config.yaml
horizontal_flip: true
targets: ["creature"]
depths: [5, 5, 5]
downsampling: "avg"
loss: "cross_entropy"
init: "small_normal"
lr: 0.0023
beta2: 0.999
steps: 17800
final_lr_fraction: 0.01
Rows from block 10 of a small image classifier, named by matrix and row number. Each number is 500 + 40 x the weight over its row's rms, rounded and kept within 0 to 999. All counts start at 0. Numbers have three digits each.
After each channel's rows are labels from the 100 images, of 14848, where the channel reaches its highest value: "peak on" is the class under the peak. Only what is clearly more common there than usual is listed. The data: drawn small creatures on textured ground. In brackets: how many of the 100.
# conv: 3x3 conv (model.blocks.10.conv.weight, 320x160x3x3, each kernel summed), inputs 0-159

conv.154:523424495494479532525526503494531503441488496460421516473537500483509422412516528407474550473472471546464481534474466485488528533510542497463542466530499485461461486526477506468549416503468537478500564514535487396494368494515459554459493547523475520483486461452513405520452558506473503412494474506497505387460486505479542488546524508495413502510523471482499473511497500409511545532531580483533461548502433477514476492484534468484497549394526455536511546506429525540489502437508541
peak on: limb or head (30)

conv.288:499529502482442462417498371551450500510490435525542480518491487487442446496433547475500445475484503510484486509437473510522549483529552466485454545508478492498478483470486514534434510451478448494536493449524463488486502493490517561488445493443430402519518459472553444420406486495495495491478444470519485458488510536500544579522467455440500458585508479432393452514499465482487509430490431512475455487526494440474466455498448488500458487547490468481456452434526532483441510409455476
peak on: body (66)

conv.80:486491458475493536544380512505540483496472530515512479485480484463531508451473440480482421476525456420490520519498442539462496634407516539529506470525467497483503526499474533497466541465491472538564493461564466468523446490522531544458476485471457453522553446474542512430410495404512573470552495506498541483470537555457536518505507470544458516537420503457489430457553482548507516517528520524461511536566490462562480446516492517463537395463500468484536509544523484481461550505485410
peak on: limb or head (50); body (36)

conv.143:411429485477479510506448514509511426456453530471451466510473488527466519526445452494454505503496489466490463404450460442406508459419486505467496397420483496535448523496527467515532458560561434510536460469509528482428491499456509467447466539474474500489407456511463466441456536462492521509489491474415480486465496450506547560456525503509470550493404459508493472499503503533600516522537497543454507539555533504486463412478499500460508464448545458434520532466497433509498493465476455
peak on: limb or head (32)

conv.119:513453469468558453502522544472471464474491505495463431492540504474445496460509466425474438445413466492474513552439468485504457523488509478476498470466472478476465452555439532403429473573488528491525483505505480518538485511496481535467546544519413508501471485483481493444509500490468464457451446443507476480499468508442513441502490476512510519518451485477427485436450503439539549454487530521461441539425491406506566434428572481527440514488446498517596425427450550515534505463460443
peak on: body (98)

conv.47:501502510471510481449448506467464563480427528463517488500467478469456487513488547442519469503521508494509478509450528512477422546400471453438514405528506436417483515558469475458485505539507487505518473505483498467530548518493516494478508484445459489514516535498465512438536472503451489491467563472479421475463504460423486515515501426467511492449407464419424533517458491445441522469511595519430466578448506441487518375470514439490456428497487510475557530415509530510522509449494528
peak on: body (36); limb or head (34)

conv.266:523451497502502529543567506432535496453478508481443492451572485470515452398535514416502531474475516573424518553514473478487512505555540486468505507543505452449483490498469490482524473508450551456476560501509456401515360512512498544474479540555508521487479475429476430524464535540486535417489466514527506436476492498518553505563504523497420508520557516473517477489489526433489526548521557483566449549489448475531469495502526441493467550411507483579513517489405543523503505435493511
peak on: limb or head (26)

conv.43:464486483456517452454480452424513474502505457522482519520549464426517557486476451499461473466468485488431493479481491438466471521510437418472526466511445514442523451497503533469469560492566501489544529511474471441480474469433460487489458478484515562451502509471608473533601434440467474472462455524464522514478489454446422415478492511460450482523484517489481453498447545549504557552456464464476439428570425502494522552477515464566542496494445444562470425489506494488475488454547453
peak on: body (69)

conv.269:483497491533453499496441495499493455487548503473579478512468535542512492520533445544495491496459430480562485442538528535472521547538456543547444493490478498489519492409521486457508463446484487476491503530445546516488527495568452482577514557470554438530497513522470518597565560467491463503535531474501508497485439499458394490444531472471556441546540605456513509531462568496527496458406422379467522418513463563475521525502526488508512502544494534494462505515527449537454484547488442
peak on: limb or head (60)

conv.313:553521479489533469513427503493495428453513477523462469454526431457471521412487478469436435530503495449403501485470460475472500525489620502507473503528438536478488442513476524550390549465535519504516464459482425459512423460467537541487463502498456505491522490411555490479445500447510611466449452557562518507527466513513508432538480519525475481537482490516482452438515510540469479545488407494490461495567506491522527518504476500505522432489492482544563471511460520444437479457461441
peak on: body (83)

conv.304:541473502548477493474572455478522516465513442500466511473547466497523483422505573435514537513568505584456500542455484500551475459513464511456507460504485406468463502458447514484508439506478501487463503570454458458549449510479507508451455491535550507514479566433477472461490489540410506430442489475496450438481509485461498526492532559456483534543484437495488586524461497385480574559440421495488529474512525469488463514493504478499500530452489491426430551434474494452447486442492580
peak on: body (71)

conv.168:487515485437427422490471461469421496484552476512444458451449491452398520488513468496549493497508534447453561495470501468486447573485511381456492460474510477526449529490512479495468538548525436524472502484485454535464484483501463502498490480458438437500509571431423500497605477519527479467415439493520473541486434508499527513523418451483484399525463523506402485457487508546438541431487516517498483519492469497502494471462539472508469551505503511528488481513459529490409507511445435
peak on: body (40)

conv.181:515512498465414433480512521479451462496453472545505489519459530454488439456486544468500437512435526511445555558493476491480433495455486438478387514528528491503514504451548469460458468487467435494469471503482431476503479493543481489513441468532458484434485498485484459468519480502464478519469492473506489451531451530477510492526414493506435455409471442482504535454481516506391453372483524448565473510444434431458460440492453489401511537492468485501499470475458520511407485493493539
peak on: limb or head (52); body (39)

conv.46:461448473491547476509514477489478413447499496472407441486533519508482459444489469448539508453396443510463479522485411464472515500476585475474465491453448445502465454525516478461472453525456541429472453469492453478465450506520525519531457505542501491522378480469452458541442538556479483478452455461413501465514497539526516488503473515542420492468523519543488536456463414442521461502525549497529475477424482498499463446483492504461446539435472442475552431547456448455527481510490469
peak on: body (56)

conv.248:458446514528423428473485452474512493470488441484531451471421465466590423465514483432483516464543493471505409492505459525460450562450556487521446499521522476482461494497466495510459448441425470538526450475517448485534489468527430529502494542489527513558471465461477508598564510523494472420505534536474498402441519515478486443494531446490477502486467541466507509459516506476379463428529503508455535464499528514465466498517482471486543488501512396526501509497466445511396479520518447
peak on: body (73)

conv.49:458521416496518524451535431535594400526504438495478465469523501524517502480481496496483443421454490466462551518515492450472474520482521565498462488525460499477494455479549494464382504505396517481447438541446440533527476509482490490498535455487496511464517506454519502505513451475491493504516423527442508486488423495527465431548542509478507512518497514454469499520462450508410510528399465474473398419528470512490513434479489461510540487495431488507424474463459538450427535494438456
peak on: body (42)

conv.316:539519602542508496520526461511500431519562487506508458473504500531486499497520496510392389473463545510442508504577495524555477516580473507592360434476450483464530445429521504470452505459442536508516493524505453475511453500538512523544468494525481475524483459499516472522597501490521505523491489552589520509518468491473500511507483549505452477530555569506497485483512528525524452460446372444526478408525466505503497541496522452513466507536572520538513502513458543466449524518492457
peak on: body (93)

conv.259:531426485501545443444522531488470442441468436516486461515545513516501485472464441467523537484471471547499454492486390484548451499451532444383507452472520472512545407452529567465488425470464499518521549490525477457523448490511456583480416562513481488488442552482549440477481499507490466484507429456490500426444532554508522528478513569474435489526464419504488550416513551443520490535530503504495535455453456469440520497492494529490515561463530427491508475525489496495511439455524507
peak on: body (36)

conv.93:472463498506541412415501470534494383491541406468489504530517474501506452483513445478424468502477468523468464460493414462521468493452462462439502469487514481541520497429527523496507511504451444468513557523513443436504442494458444540497447568470482476503432453476514432464457535510462530476451464472450402450475527428492518532493523549468484490559487422468444494451544515534543526511454435472463524497615449467446541529486459494506489495480484469521504515409499489513480518469538478
peak on: body (50)

conv.211:455516505436491481430376484500500519488492479426435568522490495523494525496479473510548558471482451439518450467465537474437506594377485505490527489464454505492466429548529529481519501491527521538490476509518499480425518442486461442574495488399570456490523510500498533581537518445497541504478501450440477477492529468472490496491531481441477528492415595505505487527505411514512477529518572536402482511487476535477499437524506482492474448510472447435556521532525461483493463530538484
peak on: limb or head (60)

conv.199:509433518487493519523526506457493460528481531517464462493516473439489464381525523394446462495444531526373495501539475494502532549513571484494488530539513502448512492502457498500494485469467537457501519457520440393520352467524524566462486510513472495487486429472510417494407532510494544411463449546501527453521439534509543495560499530506410489504507491497494485466471550472492519510500542481557448534499458480511485507506485467486457528454512498598512535489419536488463522465520487
peak on: limb or head (64)

conv.88:492549521502455493493528481475422472504542562541467406513466533476481505497546469477524456599574503461473548509535528535528442562492438420492465458465523516512531482444523534490491554523506428497539518496524449446448478508547502574504420518493393464463464542504494449471518529489507438500486485516462540481553486541423556545475406468505463486493490466473429499463494515566502531423545563475531585514474505471502499493470538482485492591477497541493515465550481494497408538520479429
peak on: body (84)

conv.15:516421501429470540548436554519444493477496560455427462535487532510408480503533502480416486467425435486518428520506508505498544590450550501480558505472513537525499513533505522452537499486528486497525557396547508479429479499558487542492493479489491453482508411541498457531414492453513489498487475478465566448469455534466505500526509514542452421409484495505501431491490513525503474464522539505513432463458400513541506463457484534442468461476541426533493533560478491453514537521542461
peak on: limb or head (45)

conv.302:487491478470504483525453509544500502545486478529438436517453488476472498508482488500448417471505483449462438466491485492478508500424441463471486520497470556497423478481499522479430510437506464514472369450493499505484529481470509448454476381495494485464497484528548479466471394433501483523458469474442505514544473519436482466486455480556501496418454465500505473460467480529479402502476440529465466428502515458519473461493443527476509435474550472362502534475498448417487527477453465
peak on: body (45)

conv.190:484485512486461501511531519444538501410503460463501525512498502467553467457438501468528505450490457500501499503432473494495498540518434501475490413536447438447435502489491535476498444528470499542572517588471464456392483499478424468487515476541568516494512483481512474495578495486478440456496474452463432404452561458418486471493529466475491555521468508515495438541544503466602506526484496486471512406522534486499463495461588444514562529440477420406485524505477487491466504445491517
peak on: body (81)

conv.17:518574487501467473424572446500491520447471449483454464499456507493459542456423550502528541564539509480447529535418556464524503539527421456405490460512490536486429508536501512561507585457514549523507491556498429435499484442467497545467532530474472524491478497480536447521477513539491409419486517530530460471480523463467521468496507498491534470508479371512419424537466484482474516540511545471504545530507537517479445508494527504540489562403502509533451509500513540545488524418485539
peak on: body (84)

conv.254:467465494439475426484542460521521524508479424473485499417496462479505432431544489483512469423423456549478508490533454441476498476506511497515513520471539536446536480516459440439501499503501463430486509521399464524461440482456461433477531470478551524457430461430470521616497474535473497452462477470483547471444546525496420466467474474405490501455551518458511492464487469447466495465443506449476394491430427534475510474516533530481469469477483477530450458487508467481508432528489477
peak on: body (79)

conv.159:508514459493457430421505456432413555489452471451472442498460477461403536485444496523533492509518491513489474486490512491486413429483468462404481465444505441463507500528473478517450512485503485484458465511453442497492523503451486483459489458465412481482474546463446494449531436519478447494456497498513414507454445501479473518484436483466486412478466432505402548493480455434427506461474494484416486487440510463458486478479498490450400484526453477499447449459468496476454521452526499
peak on: limb or head (37)

conv.273:516449467484451405488451532494435524506476396515527515506498484496516439430501514467499507492430501531446467529522504545523480504502563492503453526507556454502530529519496514465459447498451485511455505537490437522498488483478376500564533514520538442503595526471468477567544539480481480481462510450560452443466494513516480449550480489492490397503486530479541560448528509434387471388442512419511484476449497506480464494485482484457538481522483479555485464457465575513420497491511539
peak on: body (40)

conv.26:454525442446522502437516425490530513461475489488450479479495523470508506441472502444554446487505474459500535529450429443496456601438496455424515445521458461470442445561492523444470512508451477471541494490482440510521496495525532545459427485467412528444515544447558493433491460491472469446553455498454536491455493561425521494508464486499505521556449445413393480443468491489451513489524551545455512514500474418496493493484528520540487539427459480471494539508488476497446489433442467
peak on: body (76)

conv.314:542585553562478475484517466517470475483461494458514471507488492551462492480514563485417458569540515547416539562464600497511465509545447467499466474546453524443476490491453488531511570475544507524473496585474493385501537503480513525467521515484476519526529465486477442509497537491455424430442540542578443501524475390459462477477465546466507518517465454507475533513417497494522519486474469469516543567464521523522453481468544453513471463509504595562520431450517565498473485449495515
peak on: body (65)

conv.62:500506546487422434431501409470515461522548438468515427473421510497513444474552468500409514538550473460467462509461506499475471506501533479525451519524431517506482420506455493529520530456508437515510456454491485503484522467471453546452522527404485502502477475518485508514499490554462443431508532446538485494543553495504473406484506433476479410452470395496406479474487497487423489465481530450493579520471517507465508497543509457517450549482513502492509460466480428534419462497478418
peak on: body (99)

conv.25:458495479491516452481385508459481522533491424448496598520531476501477492459564437496490489454437434482456451510517497466471483511441485498546517555484452507489546434501487507490487500459477478397403485492453500508468517461447463440523486455467501463463573477490472488546492514438502571519431474422448477530515498494483424452468460517460463514507516595518578517476486421483423455506453516518451451509496491523521501520509488483491467422540507535435540443484511476453483421502555550
peak on: body (59)

conv.66:466423489489493513491460488490484449431492543472491505477441485517438483523519452491521466440457436451541448427475402486475513451434508504485541468480504453471482500427495511411513447458506502442449456450512547437510516493544564487399482537457475472508425494488484512496455474481494545515473457409385498509450443517418477438474487488486473480443486404476481492444477510487468499505478485497480486528447467483482534461420495543512477472524508506410466501521439416516518449485467466
peak on: limb or head (45); body (31)

conv.290:493517542499469536513480478543477419409555570502475447524461493547463501553491461504426498504475455479506512496515514508530543523543454500506484376430480485548474495417514473445540507447520478490498520464450579423508502497479527467528437514478425463531467473520469457490552500501506454532512481464491453453517427437434460500463523474496483434495540512488470423495483540566542472461408382437520523500531437523500498497449477498479439525498550482465521569504440450489512501506483420
peak on: body (73)

conv.147:495371495507442553507479495463493463462463567502446492499469484470474421445488527420491492475493512515434509450477441494474507467475503515484534473501528450467461533442482503496521405481487483497494546496519479390503351489508537517413470528489454499486434474465482384469455497479473539486468431520492497415488445517496538517515486495503405490515478423474464487468511498448509548519504487471531440542480429469487463486482511497467480488463545468542493521500394505500472476436529526
peak on: limb or head (86)

conv.262:549538511496521492486532507473537440454452488468436513496557497501477497453428526437465486484457512549486511531405482456511473449544463491422467414460425473509457461486466516455498510557498524509535535562488424450475454506487475535490458501530492505496475505448518472438530513521461474391469458499544455452426508376472533501506518530497494500527450440484457528524510522456584537526502440496498494433545472476501484445424531426468510508476519444498505459412461546450491498402495523
peak on: body (90)

conv.122:491431545428438521545424530540513475429497552476453531482471478483446505509521465456430511465519481441480480478502477495482533559484525469514551421474476510532460527509480488463545447477538454470529533387512524394488475457488551511510483502476436470513485384501483490518444495481532569485504513523490499444503510446412515469532527463509461477454518541494490343499574503559506474505517517509499511521579466499518505518468493525471467419479548438504524555539471458504477522458471431
peak on: limb or head (72)

conv.151:564548552495517506505514506487548519455468444490523432517503493565541514545540504439483529529571399551515468542485527502523524517523376491442456485496482477431461470470497515476531511446517562510485461518520573484477575458556475469445531481545550526527489495507431494568435484501496394385482522473457516461480542506428437413465509515478499529496477492492528452522451550486506434502473450477539515423436529579536489489531440501458528491469511516499488477549522498453524503463450496
peak on: body (100)

conv.14:476491445499437440464563461438448466513470494493506491464478474462441500498533507482545476465471515531469535498478477477495404446491441440453419474473486412487477503468471475458423480566455431472460442525499461519502524536483521488513453489494435480538460575434458496412547508548473455480432492496485452532489461474482521528496453482456487458512481468478394579470484484460461545442490473513459513499428512441455476432454517438463433528526457509486460436441454510473423522491483523
peak on: body (60)

conv.7:495471456517484568475551457436493519542512511464529511580470482475571499489507559488545491461538523516493479457436459506542522558476420505488514502504456512420450490459501553506462432453530525541493434579445526514512498497467492478470419440509501561453461499481551460435445429510485483488513515490477497482473532470448515544462500487497475619542467417521489522524493443423552520526508482588469443456445510469486453474505470485527535538547505487415444552499512428447483477446517584
peak on: body (45)

conv.90:480459507469437470490481484496462509369504455462434445458448447511486445449479517462481534474455504494491437481490476463442503530468542500486452460454502391485466489524442504475426423501431472500534445489514465421499455474499473472524502477483559525519524500453500476568534525496519515446410476488508480473442447510516529501548518520482440533489521572499504564453510465472493479471527402503421483424412422506470465445458507509465498498442534461456457550538468505469434493516477459
peak on: body (68)

conv.308:471475473492444509476394470487480520484506499492479542551457477515455432542476552486544483510487449467528486469510516516494531531399464513516540442514554461482490579416485522418534464459495439455470490535541576468461518500508528520483507495427476413505521537543515449458431514392491544503501530500408478498453482471434511583529478509442451474508414472459520558489472453536528515523511517475478479530497434478502448460470468512484492392475514532501419566523491503486490532530542558
peak on: body (92)

conv.96:526436470511540568491535460398536464476454473502492495527531510489521467457524480492536552427394517513515513565478464479507467492488454585516487424459546392432482509509481491448423456505448534453419436503517492531522459511495481486548486445520464499467483538493502513482425487498465470541535483508499496486517521519450490424466548517519470530473513460548475534496486455425437510517458465508478427437426466494498485476499468464499469481429366485393471503508463506468528488503542503
peak on: body (100)

conv.98:527458497465439501523361529558532531462509520470486525509462479466503461490494474467455464510509446453492483481476494553487517562411505493494563463514512497487524543488466524466529480430494405513530541430575513423486476467509508580459514496444517460511550434487536460461348528409529565471512509509471494465467535485465489502498494511500454469502417438440517442470545479551522491548540574496510503550572468473522473475513486520459510405470543472468516525545489488493462501496529494
peak on: limb or head (62); body (32)

conv.180:548469528476489426439441471470473537478552345399475520459531480502475499433508451493541549487524442525480451527508460485497514520469557469461552544509430487495528392505469544467535472449511479480422547500492488521486473461483413485483494478440500479501526600485525513467496519514492518469440523426532459506502504456539428410518503534399488433553491499500488514477507477444423487539452483469452485471470475483475544544525474472551469487504484539517490479505445484492481431543498531
peak on: body (48)

conv.275:505488525475547475426470429516492459432498473476406466473519507547434519487430513448456526462447451528411482503530457471468430441461479476449474447410484502526431497542519518443504457506449512495498513463542452459551430489461485492502487566424517490515412524436555454486537507455508490501427448470482452435456489545490491489479555543469492438503479499506500540491498464482456581529476475447463476500496418500457507456475484484520432463473484443476570475463428471529536484496566539
peak on: body (44)

conv.156:494516434501420537474496477460495404492459492517471444466442532518477499451491535486494449450443484515478524531452511468433474502512524547503407477527448473428447488496534473515380437514455525516503417573468425510443474524537462460459534503495519495509449501454493505489555510454460481499500456490543480459464441493516451443523489480517536502531455495493435508528446502455517511478448444452485473418485481468466481427438569420510511523483471470531435428495485564491408459484447475
peak on: body (40)

conv.280:461528473470435500450538433488486460532458473498509416505391510520465520480557552506517455444469476500510517506480515427417506558502529519483450561520484497453478455501511429563413572497500506551495422590443501509417517484514456467467536486463550493463456485461474531569516471514479408465504447514538495552519469508545430424518509489494519479509480482515423496499435485456491506498432511475466410466462496537449513459506569484537514531536519531558436476516503531475444464466482457
peak on: body (67)